{"model": "image VQ-VAE", "dataset": "made-up waving flags", "train_examples": 97500, "image_size": 32, "crop_scale_min": 1, "horizontal_flip": false, "color_jitter": 0.1, "bottleneck": "vq", "downsampling_factor": 8, "encoder_arch": "efficientnet", "encoder_norm": "batchnorm", "encoder_activation": "relu6", "encoder_channel_attention": "eca", "encoder_depths": [4, 4, 4, 4], "encoder_kernel_size": 3, "encoder_stem": "deep", "encoder_expansion": 6, "encoder_widths": [40, 80, 160, 320], "loss": "mse", "latent_channels": 32, "decoder_norm": "batchnorm", "decoder_activation": "relu", "decoder_widths": [32, 64, 96, 128], "decoder_blocks_per_level": 2, "decoder_block": "plain", "decoder_attention": true, "decoder_upsampling": "nearest_conv", "codebook_size": 256, "init": "torch_default", "residual_init": "scaled_by_depth", "optimizer": "muon", "muon_scale": "match_rms_adamw", "lr": 0.0016, "momentum": 0.95, "nesterov": false, "orthogonalizer": "polar_express", "adamw_lr_other_params": 0.00083, "grad_clip": 3.0, "ema_decay": 0.999, "steps": 3700, "batch_size": 256, "epochs": 9.7, "lr_schedule": "step", "warmup_steps": 180, "weight_decay": 0.5, "adamw_weight_decay_other_params": 0.05}
Rows from block 4 of the decoder of a small image VQ-VAE, named by matrix and row number. Each number is 500 + 25 x the weight over its row's rms, rounded and kept within 0 to 999. All counts start at 0. Numbers have three digits each.
After each channel's rows are labels from the 100 images, of 14848, where the channel reaches its highest value: "patch colour" is the nearest of a few named colours to the mean colour under the peak. Only what is clearly more common there than usual is listed. The data: made-up waving flags. In brackets: how many of the 100.
# conv: 3x3 conv (decoder.decb.0.1.conv.weight, 96x96x3x3, each kernel summed), inputs 0-47

conv.13:452463500530481490495506474479506503496468514530509498499514520470518492485495512510501430476521506516490440485507501461543511471479515475468485
patch colour: blue (40)

conv.23:516498485511524508489492465520482535481499536450478536498506507515521505524468491542500481477515512483475475510530480475496518532505508490497481
patch colour: green (54)

conv.86:506471507516516490591513514506519488567469483496528523482475480496488491520516516496508543528491521503456464512511432505520467529492544512512498
patch colour: black (67)

conv.42:489512496501491457476495484554517492480534480522533508480499513511507514498486515523475453537482484510498465493460492466506528477494545484510484
patch colour: blue (26)

conv.62:510538514490497491496520524508510451500469429502481498500496493501472519500490506488480561497504447488475551481547525551512462492506481483505523
patch colour: pink (41)

conv.57:497515483505506478536492492476454485534521529484481515464517527472510473486503511511523497514544511485470457506443466463485492494505496502494525
patch colour: green (40)

conv.52:487489496504511457504501483469488515493508497505496567494531514519528525511486475507518506493509522490488472517535505484485511523467511498484490
patch colour: red (44)

conv.59:481481488472486516429520534461506521441500508491482509504510512501505486516495504519506510471500498504509469496491587509521530478500411488518538
patch colour: blue (74)

conv.3:515489462493497458521471474450516507526489480483508549510537482489499481506520486509537475498488460505557515502518520508454482506473504504547512
patch colour: white (25)

conv.33:534465476505456527499478517519507494499506487495498491495500466542475503485546496496520528483494492499505503504478519460508488531569518481479511
patch colour: white (80)

conv.71:498525505495485517514500508501471529474489467486520512499482525544514520522470456535536476531499520502485495493552515491502493537531498494514493
patch colour: red (62)

conv.63:457525522530500519498468489496502475552512472487474490484500475499515508530514516456509539501459489491513499495460505521493460501520469520479493
patch colour: yellow (30)

conv.73:519471531472485507518492513487511533504474493517503513483529505515498507490519482527503447517518488513478465513489461509515429534485517512455441
patch colour: yellow (36); orange (32)

conv.47:493484517490491434487507528490496534471460502469537463479475515516484486509496524506445493520470502556479479481500471532535515472486517471492505
patch colour: green (50)

conv.38:485489524492507497490487484496510525495432533496517533496515480532524553480509473491467475489552476462466465481491466461490516470482473469508510
patch colour: blue (25)

conv.20:478474496510487480497503508457502434525479465503482502484538498505515506479527479516488468495532460519518474509485498495507499479483489555520476
patch colour: green (46); cyan (30)

conv.54:513484516501521483497521506489463566494479464475466540499491539508512493545515500509515483535512469514486462520508515508485527489457481506473544
patch colour: white (41)

conv.14:496504515512501511470518524516480521460448523480498554497450496505503495515489480417464521503517492509448473487558486473467470479498525561493514
patch colour: yellow (49); white (35)

conv.81:500496490498521509491502527511533508485463486499511494469465488524504525485471521443444467507462523533544552485518502516550504487508521477517486
patch colour: black (35)

conv.65:481500511527530504470514523459527493487546517487490496524462477532510487522470492474505508472483518487435502495497453508514486501510450528456514
patch colour: black (30); blue (26)

conv.89:504528524520488515482526478504482503504466506456456469509515521494504468506537513511509490476481470522500532497446505517520480502504461546485528
patch colour: white (73)

conv.72:496496511503490515483468499513518518482470510562539472485500495458500562529493493440506508511464519503489502505594516522496500476494504440497471
patch colour: red (90)

conv.64:512485504509507491515508518523588501491526507518475533505496504489542520536506522472481502495500518507510480496551539530534516484530509517483468
patch colour: blue (51)

conv.2:478492511507484509470469468511453471472520525455520490531457482509515458484506519470518540529492506480470458492515493543480483542510471481480491
patch colour: green (45)

conv.56:481475516479486493480467486487514508479535467510509501477480547485470502510505517471519448481476501514509548470508447452544425487477479524478489
patch colour: yellow (27)

conv.6:513530527496496483502497488519476515491492483506487528490476490498523507557506527512489484483524514478459456516484544541499505504450515498490476
patch colour: white (54)

conv.10:501530489457521495494498476492507495521512506507475531489478528493516494470462510522499519489502478479497518477560402528488471524452476505476501
patch colour: red (31)

conv.93:479503511495481487504533528514510498535492538484505494517556495487509492546524474519478481512510489525470503494461475466523511451459478544532490
patch colour: cyan (31); green (28)

conv.82:496506520508508497481470480508480506493488492475515538565504477519484503527503501436526501497511526487478468493494491466522503512537495483494458
patch colour: cyan (52); white (44)

conv.69:482470501532522497514470494479531486529522499518539479529509495552516491514483473453496442497510498471507533494511491439478488495492542493472445
patch colour: black (92)

conv.70:532495520518467474515503513495519507485499476494490547547521493509493490497490503552553525518523492472502484519467522511497504487445508507496513
patch colour: green (36)

conv.15:466494472509511518486505509478535505485470493522545501511517523474480479444483488527494493500547495469448497504506490495489497494496509473499451
patch colour: black (40)

conv.95:510471518482522499528496494492484530490510511493538526503488500511516507488488442544567506507491465453492474513538514482511501493502497507496478
patch colour: red (40)

conv.51:500474523528505469514546504525486472457490504483501491537514464519503521505487489492510511499499507474523489516508513525457501478525511490505512
patch colour: pink (44)

conv.78:507496482495525494496493512463547522493565486536526518515514519540503538530496482512505523482546501488509464507544506506492503505479543497488493
patch colour: black (88)

conv.11:484503498477554482520517485506490519466488546479517509495450527548548457483498545507503477540486501475504512506497473445472497506531494483485477
patch colour: red (66)

conv.19:516486499515493504494499496515446496507469526516506533501488476491501514472486492503483454500495520506512469500483515505491519506532467565480514
patch colour: white (65)

conv.83:513471463507526521504478516485490514541514544528498485482534493494492505511511498507468465532512492497491509499511391446501482506524505532465457
patch colour: yellow (35)

conv.9:478504523536494511457460458504475472486461519502507552526504482462522522491473491513517492483509483481500513496581497494519527513536485535497516
patch colour: white (46); pink (27)

conv.84:502487523500477522516497526479499488493501515482531514532507520532517507527487478499519513493517502478545511503473507491431479446539469499493500
patch colour: black (65)

conv.43:496506547539472469496437480519513508480526524558572474449508479484496508468503479475453501506489497496492490490492502498501498493494490473506482
patch colour: black (56)

conv.55:476462498516582479495479455525516524498504475484497479475486474500543509494480465476514494477481485516486496484478474471522485510477489507474510
patch colour: cyan (38)

conv.90:478519532537501491493475465442496492487481504510501492457513468499482556504462507503461472517470489484490487467523528491502478521510490500501510
patch colour: black (48)

conv.1:452510514456505500522500502457487578477512525485526503475535520491519482502518476510526477495483537499488496459526485461497530482472519518498505
patch colour: pink (26)

conv.76:477484483506477504493497474496515469480463486506547501547505460476487521524506472551491486475505527454473493532481497516499524506501480512484498
patch colour: blue (36)

conv.21:490518435496446486514506491526496502498485477488485502524523536495494521558502494499524484490498465494519462486508534488488489460479487522534506
patch colour: white (48)

conv.16:464533437502560490539494501444526470490526461458465495494499482521484459519506519498501524474477498504432477475484532493502490510478499495476518
patch colour: pink (27)

conv.4:491493521521511492500488494475481495489499523510503495495481480506492535514525472499449491514479512420464481484554492497497525532480524527471534
patch colour: white (45)

conv.5:464500477537520507498476470514449482476458490503518500504519517478487486490466506507531497469488534468505458479490504542521496472473527482478486
patch colour: black (56)

conv.18:492514512488508528482502485481500517478501525497504516485531500464499519458467505557467495490517504537481478495485521491505498482532552469464512
patch colour: blue (45)

conv.27:516470474455504525463486501590503500447466489490527486534512501492531489495503487515474488478559493504525542526502491529474534469495536508456500
patch colour: white (70)

conv.0:506514532528493506527482512518496520510517494499481545518483495505506506482504506536488473466513479467516518480526518423521514467483502542506483
patch colour: pink (68)